config.yaml
input: "log_mel"
encoder_norm_position: "res_post"
encoder_drop_path: 0.1
encoder_patch_size: [64, 2]
encoder_width: 384
decoder_layers: 6
lr: 0.018
orthogonalizer: "newton_schulz_5"
adamw_lr_other_params: 0.0019
steps: 23000
batch_size: 128
Rows from block 1 of the decoder, named by matrix and row number. Rows with one number belong to one attention dimension. Each number is 128 + 24 x the weight over its row's rms, rounded and kept within 0 to 255. All counts start at 0. After the name is the row's rms in percent of the matrix's.
# v: attention query, key and value (stacked) (decoder.1.attn.qkv.weight, 768x256, the v third), inputs 52-103
# proj: attention output (decoder.1.attn.proj.weight, 256x256, transposed), outputs 52-103
v.95 069 [137 114 132 157 179 104 113 111 130  84 110 123 117 137 123 135 124 135 161  70 150 132 162 162 112 130 118 156 110 121 103 112 152 131 130 107 103 100 122 156 116 133 122 110 148  85 125 125  93 137 148  91]
v.96 105 [121 178 148 161 129 124 115 148 144 162 122 110 112  84 120  99 119 119 156 138 167 170 138 177 140 144 154 139 144 125 160 148 154 124 125 113 149 140 138 127 111 121 123 132 138 174 109 112 112 155 102 134]
v.97 095 [127 121  90 102 162  73 118 115 112  84 145 123 143 118 143 127 100 126 143  63 125 118 147 119 104 141  86 131 101 127 130 142 125 129 159 114 110  99 137  86 154 141 149 121 125 165 118  87 102 145 131 138]
v.98 113 [133 163 161 134 152 121 124 134 126 157 157 120 112 109 114 115 122 144 139 126 143 139 126 123 128 131  92 164 190 142 163 159 132 130 159 117 134 140 120 116 179 118 116 145 145 152 138  98 111 128 118 104]
v.99 071 [120 124 173 129 119 102  94 137 141 134 135 153 175 136 100  98 153 127  85 132 137 121 162  53 110 111 131 138 125 126 157 100 154 125 147 105 124 120  98 122 107 114 113 105 165  73 109 123 131 110 138 141]
v.100 073 [144 111 127 129 133 179 136  81 141 116 118 141 175 138 135 136 123 130 138 118 106 119 137 100 145 137 131 117 140 119 132 131 130 123 150 153 137  78 133 168 132 126 109  75 118 149 104  91 121 114 123 138]
v.101 160 [142 100 117  99  97  93 141 152 125 105 139 114 143 126 146 117 136 112 102 117  95 120 131  83 112 124 106  88 108 110 137  99 128 117 120 127 110 132 132 104 123 137 126 127 104  97 134 145 115 132 134 133]
v.102 070 [129 127 132 133 132 190 140 108 119 114  95 141  98 144 128 136 146 133 133 190 136 130 117 170 154 134 164 129 140 111 105 131 110 109 112 142 170 148 107 159 108 118 106 111 142 159 142 141 132  67 103 115]
v.103 084 [107 162 127  79 127  80 103 138  87 126 114 148  89 141 107 127 150 169 109 118 106 121 137 121 126 102 136 129  86 135 126 101 103 133 118 125 168 139 115 103 157 134 160 134 126  85 139 146 128  74 141 129]
v.104 119 [131 161 150 184 120 148 138 127 132 172 123 111 135 109 114 122 103 121 114 136 136 148  87 175 155 132 167 147 123 114 148 145 129 125 114 134 152 143 109 145 149 110  97 141 119 161 139 125 158 133 120 141]
v.105 081 [101 124 155 122 136 149 143 145 152 142 106 150 147 122 124 105  99 134 151 161 152 146 176 121 147  99 165 122 155 137 114 136 113 136 143 113 116 140 146 157  99 118 102  96  92 136 111 119 133 140 115 126]
v.106 075 [134 150 147 192 112 147 118 115 146 118 157 145  80 125 148 110 136 102 117 151 143 158 122 154 171 133 105 164 147 109 126 161 131 109 145 157 163 155 127 101 112 130 138 133 136 168 154 155 113 145 132 143]
v.107 076 [154  92 102 109 141 116 116 116 127 112 114 163 158  96 133 122 138 108 101 112 153 107 164  99 104  94 112 103  98 123 125 101 136 112 147 118  97  94 110 144 111 141 119 104 162 127 133 131 112 123 119 155]
v.108 058 [139 121 118 165  96 141 148  73  94 116  93 153 152 138 162 117 107 130 156 136 129 113 128 150 145 120 114  78 158 120 118 133 135 130 118 173 135 135  94 140  97 153 133  88 121 127 157 108 120 156 128 142]
v.109 075 [ 94 107 151 149  97  94  94 146 117 136 114 158  82 127 121  84 109 140 160  99 118 128 126 167 162 139 167 123 139 148 137 147 160 137 130 120 176 167 142 135 114 128 153 152 101 113 107 150 146 153 115 120]
v.110 110 [126 164 113 137 149 128 151 141 124 152 127 125 116 122 106 139 137 140 165 138 155 142 110 189 124 140 151 179 140 125 103 155 108 141 148 154 153 145 145 174 121 113 128 117 118 159 119 152 156 117 128 144]
v.111 111 [126 136 133  95 141  98 133 126 134 165 131 137 142 104 136 152 121 112  93 121 109 106 148  79 115  95 106 108  89 124 135  79  96 127 137 129 110 139 105 128 132 152 125 130 117 120 125 148 127 142 167 142]
v.112 066 [123 183 165 143 136 124 117 160 148 154 108 102 122 133  96 134 148 112 105 126 123 140 135 120 113 113 164 113 115 119 142  86  98 122  89  88 136  96 124 121 116 115 121 109 154 107 112 132 187 121 142 112]
v.113 104 [170 121 102 157 145 132 160 125 120 181 122  94 127 124 130 132 132 111 144 129 116 107 111 163 134 137 167 159 138 147 157 129 156 154 105 129 121 100 125 140 106 101 122 134 126 173 160 114 137 156 119 134]
v.114 103 [129 105 130 106 127 112 110  86 126 113 127 125 161 132 138 124 122 146 115 119 124 134 139  53 115 111 102 113  77 131 135  88 109 119 162 115 121  94 121 113 108 148 127 101 113  90 122 125 136 122 171 132]
v.115 132 [155 137 102  90 121 119 119  95 113 107 118 161 143 105 144 110 120 137 126 102 100 103 140 106 142 112 106 135 103 118  99 118 121 117 144 126 149 108 142 125 126 147 167 114 113 111 142 140 152 123 133 151]
v.116 082 [154 144 161 184 143 175 128 142 159 122 138 161  94 120 111 121 116 109 181 132  94 162 156 180 166 146 147 153 161 168 151 128 122 116 136 124 120 116 139 186  98 124 125 124 145 172 127 138 136 113 136 113]
v.117 061 [116 120 133 112 127 134 136 120 161 154 132 118 163 146 121 105 119 119 145 100 137 123 114 120 127 134 103  87 139 143 142 107  79 153 106 129 160  88 160 107 141 115 147  96 105  87 136 104 178 135 131  93]
v.118 079 [146 127  97 120 149 114 146 114 139 143  88 125 138 113 107 104  99 142 132 143 164 125  95 143 148 100 169  94 120 106 104 149 137 139 118 134 140 166 108 143 121 115 111 122 142 134 166 129 139 121  90 126]
v.119 111 [148 127  92 129 122 118 140 119 149 128 130 131 142  91 137 110 137 120 108 113  91 139 142 113 151 112 136  93 110 129 151 100 143 127 109 124 130 121 160 107 124 112 128 132 128 108 151 127 120 148 133 143]
v.120 086 [100 110 121  98  95  98 141 150 127 103 121  86 145 123 142 108 131 158 109 132 120 108 125 160 101 124 134 114  96  99 123 114 103 129 122 111 152 100 136 105 122 105 136 102 110  99 123 133 162  99 131 129]
v.121 079 [146 130 116 132 149 141  78  98 121  71 139 156 127 174 133 126 162 143 150  95 152 102 128 114 107 144 116 138 122 155 102 145 137 107 152 133  97 105 118 124 108 158 140 120 169 103 107 123 131 101 130 115]
v.122 128 [137 179 123 162 141 123 139 140 146 166 131 103 107 107 114 135 140 140 170 122 151 153 119 143 114 150 141 175 153 136 143 128 133 128 123 119 133 135 135 109 127 106 136 141 134 131 125 106 134 149 122 122]
v.123 085 [144 136 170  85 121 150  85 144 130 140 119 160 117 146 122 142 122  84 165 140 181  81 164  93 124 122 155  82 123 132 108 133 101 100 120 125 163 140 115 153 152 147 130 126 129 103  77 131 115 124 114 125]
v.124 090 [132 145 174 146  81 133 105 149 118 183 120 114 138 164 128 116 114 103 166 164 155 126 101 127 109 119 128  93 183 112 166 142 149  99 124 137 147 130 109 174 148 141 108 171 133 102 107 138 101 173 119 126]
proj.95 047 [126 194 131 101 100 120 120 103 131 130 132 124 149 100 127  95 102 133 127 137 119 120 130 106 133 136 132 110 127 157 127 129 119 111  69 143  99 143 126 148 139 105 175 155  73 143 127 135 115 130  90 177]
proj.96 093 [122 119 136  75 179 117 121 177 125 128 121 139 140 150 126 162 118 117 117 155 106 100 142 133 138 169 116 146 106 176  75 128 118 126 123 157 170 140 123  62 129 136 120 104 164  98 132 105 117 119 122  85]
proj.97 088 [126 146 102 147 106 129 112 148 127 125 121 134 145  98 130 118 140 184 107 148 109 145 154 103 133 119 167 137 134 162  79 131 116 154  72 159 127 133 160 134 152 119 108 150 140 147 127 123 110 105 105 156]
proj.98 112 [132 137 162  99 127 101  92 143 107 147 139 134 108 135 116 171 137 137 120 131  90  99 107 126 130 136 151 131 121 144  67 115 170 133 103 142 168 151 148 158 139 104 111 118 131 104 128 120  87  71 100 152]
proj.99 078 [113 142 132 151 117 160 172 141 185 138 116 151 175 165 118 160 106 132 105  89 175 101 119 148 136  93 115 125 134 163 121 138 103 150 115 137  85 149  82 104 113  90 110 151 107 144 140 172 138 116 121 165]
proj.100 075 [128 139  98 165 179 143 112 142 157 113 118 129 182 124 119 158 126  79 158 117 115 123 118 131 122  76 154 114 152 164 142 102 180 129  67  66 117 138 121 126 175 134 122 173 156  79 112 129  88  89 116 154]
proj.101 119 [109 115  91  95  93 176 141  76 145 113 128 166 171 142 127 144 115 158 106 135 186 137 134 102 126  95 103 131 143 131 144 134  95 164 130  93 112 108 112 155 163 123 117 138  92 155 143 151 127 162 155 131]
proj.102 069 [134 102 136 118 161  90 130 141 116 140 107 162 153 133 121 143 101  72 133 118 109 118 132 134 119 110 130 111 136 135 159 104 186 109 115  94 124 130 137  91 122 105 145 134 168  43 105 132  89 105 140 137]
proj.103 079 [151  97  97 157 109 131 139 162 139 137 156 153 129 118 126  98  93 142 104 116 155 120 146 129 125 139 117 153 137 111 156 150 118 140 179 156 142  95 140 186 113  98 136 125 133 169 112 126 131 159 140 163]
proj.104 099 [123 115 160 174 137  71 115 120 150  96 147 112 108 143 121 117 161 110 140 121 112 101 114 139 129 146 133 134 119 169  98 142 141 144 119 119  97 134 118 116 114 121 105 141 130 146 122 107 151 120 130 159]
proj.105 076 [114 158 144 112 138 117  95 135 105 150 140 115 141 137 129 182 123  45 134  96 119 138 117 159 123 139 139 121 103 153 132 124 152 118 130 126 143 132 160 127 176 137 114 149 116  84  87 115 126 141 150  94]
proj.106 087 [125 107  77  73 127 153 123 114 119 146  83 118 136 150 125 119 120 144 107 186  95 125 122 125 131 148 104  97 158 124  77 131 114 129 110 124 120 149 118 124  88  74 136 112 155 117 158 166 122 127  51 107]
proj.107 063 [115  85 111  72  98 132 147 155 106 144 104 139 170 107 120 124 140 156 110 151 129 114 130 114 129 100 139 103 101 100 110 149 109 127 110 129 135 172 125 110 102 101  99 142 117 106 134 163 141 108 120 139]
proj.108 051 [109  98  84 118 118 120  94 111 144  94  90 170 144 150 125 133 145 114 115 116 127 143 116 125 123 135  81 109 158 119 137 118 103 127 120 108  92 128 143 139 106 114 116 146 165 104 142 170 138 143 110 131]
proj.109 077 [123 133 112 158 133 119 137 105 126 115 143  95 116 145 130 101 136 110 116 112 136 178 110 113 131 163 114 135 106 149  97  95  89 135 167 137 175 137 137 192 148 116 108  87 159 188 119  95 144 140  89 123]
proj.110 092 [142 121 161 131 160 103  98 123 119 119 129 131 106 129 127 147  80  97 169  97 109 108 139 141 122 147 137 127 123 143 165 129 145 109 154 120 133 116 149 154 152 105 113 132 139 101 115  89 159 156 123 126]
proj.111 089 [131  62  92 110 116 173 118 133 132  85 128 100 129 111 129  96 128 129 143 122 167  94 136 129 122 149 132 127 157  93 154 145 101 139  88 146 106  93 125 134  78  95 122 151 126 122 146 145 136 128 148 108]
proj.112 062 [117 116 142 138 125 113 142 186 107 146 155 131 156 124 125  93 120 113 129  96 148  78 159 125 131 145 137 142 140 106 150 145 134 115 146 131 141 134  96  56 110 152 161 160 137 130 114 150 102 147 179 136]
proj.113 101 [119 135 164 150 145  68 129  84 179  76 150 137 110 168 122 158 133 135 160 131 118 100 140 143 123  78 140 146 111 191 140 152 114 153 136 139 100 125 140 101 135 208 136 146  98  95 136  94 148 124 151 118]
proj.114 089 [102 129 115 133 121 172 129 128 157  89 154 135 229 123 127 136 119 122 105  95 157 115 135 123 121 100 120 105 164 140 143 140 162 161  91 102  79 115 104 145 171  91  99 144 110 150 133 172  91 141 101 141]
proj.115 115 [123 103  92 130 126 128 131 164 136 120 119 106 168 104 125 134 138 135 123 128 111 111 125 129 128 111 128 108 121 127 123 144 124  96 109 130 128 130 140 157 148  75 119 128 127 118 126 132 144  87  72 116]
proj.116 072 [139 171 105 107 191 103 107 125 112 130  89 108  96 155 123 111  99  88 126 139  97 111 139 110 136 161 161 116 131 140 119  79 168 126  94 112 164 153 145  91 113 167 151 130 156  90 106 111 111 102 136  85]
proj.117 071 [125 171 154 157 117 141  95 189 125 122 177 117 143  96 144 138 160 110 152 132 132 154 110 151 123 128 118 143 162  90 159 151 174 113 170 128 153 120 144 131 213 172 146 138 119 138 111 126 122 159 176  79]
proj.118 083 [128 119 167 136 101  79 139 158 119 139 143 140 137 103 126 179 156  93 157 119  90 163 141 150 119 114 110 165  96 173 137 144 135 128 174 136 140 117 153 119 179 142 148 121 122  92  95 102 150 103 137 109]
proj.119 085 [130  80 101  73 157 109 123 139 119 158 127 109 128 126 129  84 140 135 124 157 131  89 141  79 130  91 168 128 105 125  97 116 154 113 134  84 203 110 110 151 130 125 147 124 136  77 123 131 109  85  92 110]
proj.120 074 [117 112 146 171 105 117 129 139 114 139 196 142 184 118 134  83 108 119 151  96 161 133 139 112 137 113 141 138 125 102 167 133 139 113 147  90 138 115 144 130 186 114 114 146 125 156 100 123 130 154 141 152]
proj.121 072 [142 164 111 113 145 177 168 142 124 116 122 111 128 128 135 141 123 143  91 137  96 153 147 133 134 109 116 132 142 119 153 127 123 139 132 132 101 110 123 143 142 144 150 103 108 150 159 159 117 163 150 178]
proj.122 101 [138 135 132 127 117 122 139 138 143 117 132 136 108 157 122 144 121 146 123 153 115  66 160 123 131 122 136 123 130 185 121 152 118 110 119 144 118 172 126 116 106 119 121 108 122 100 154 125 120 166 132 131]
proj.123 084 [141 117 136 190 127 145 136 168 124 123 126 118 162  93 127 139 146 104 134 102 143 140 129 128 136 136 113 147 137 106 161 128 136 128 135 120 142 128 131 122 109 168 132 130 165 159 122 109 103 148 187 127]
proj.124 088 [135 118 168 196 138 130 142  76 138  79 154 128 107 116 135 161 149 109 152 116 158 138 106 145 131 181  83 165 108 128 141 112 100 127 161 140 122 113 126 138  81 179 127  90 108 176 112  81 128 125 163 115]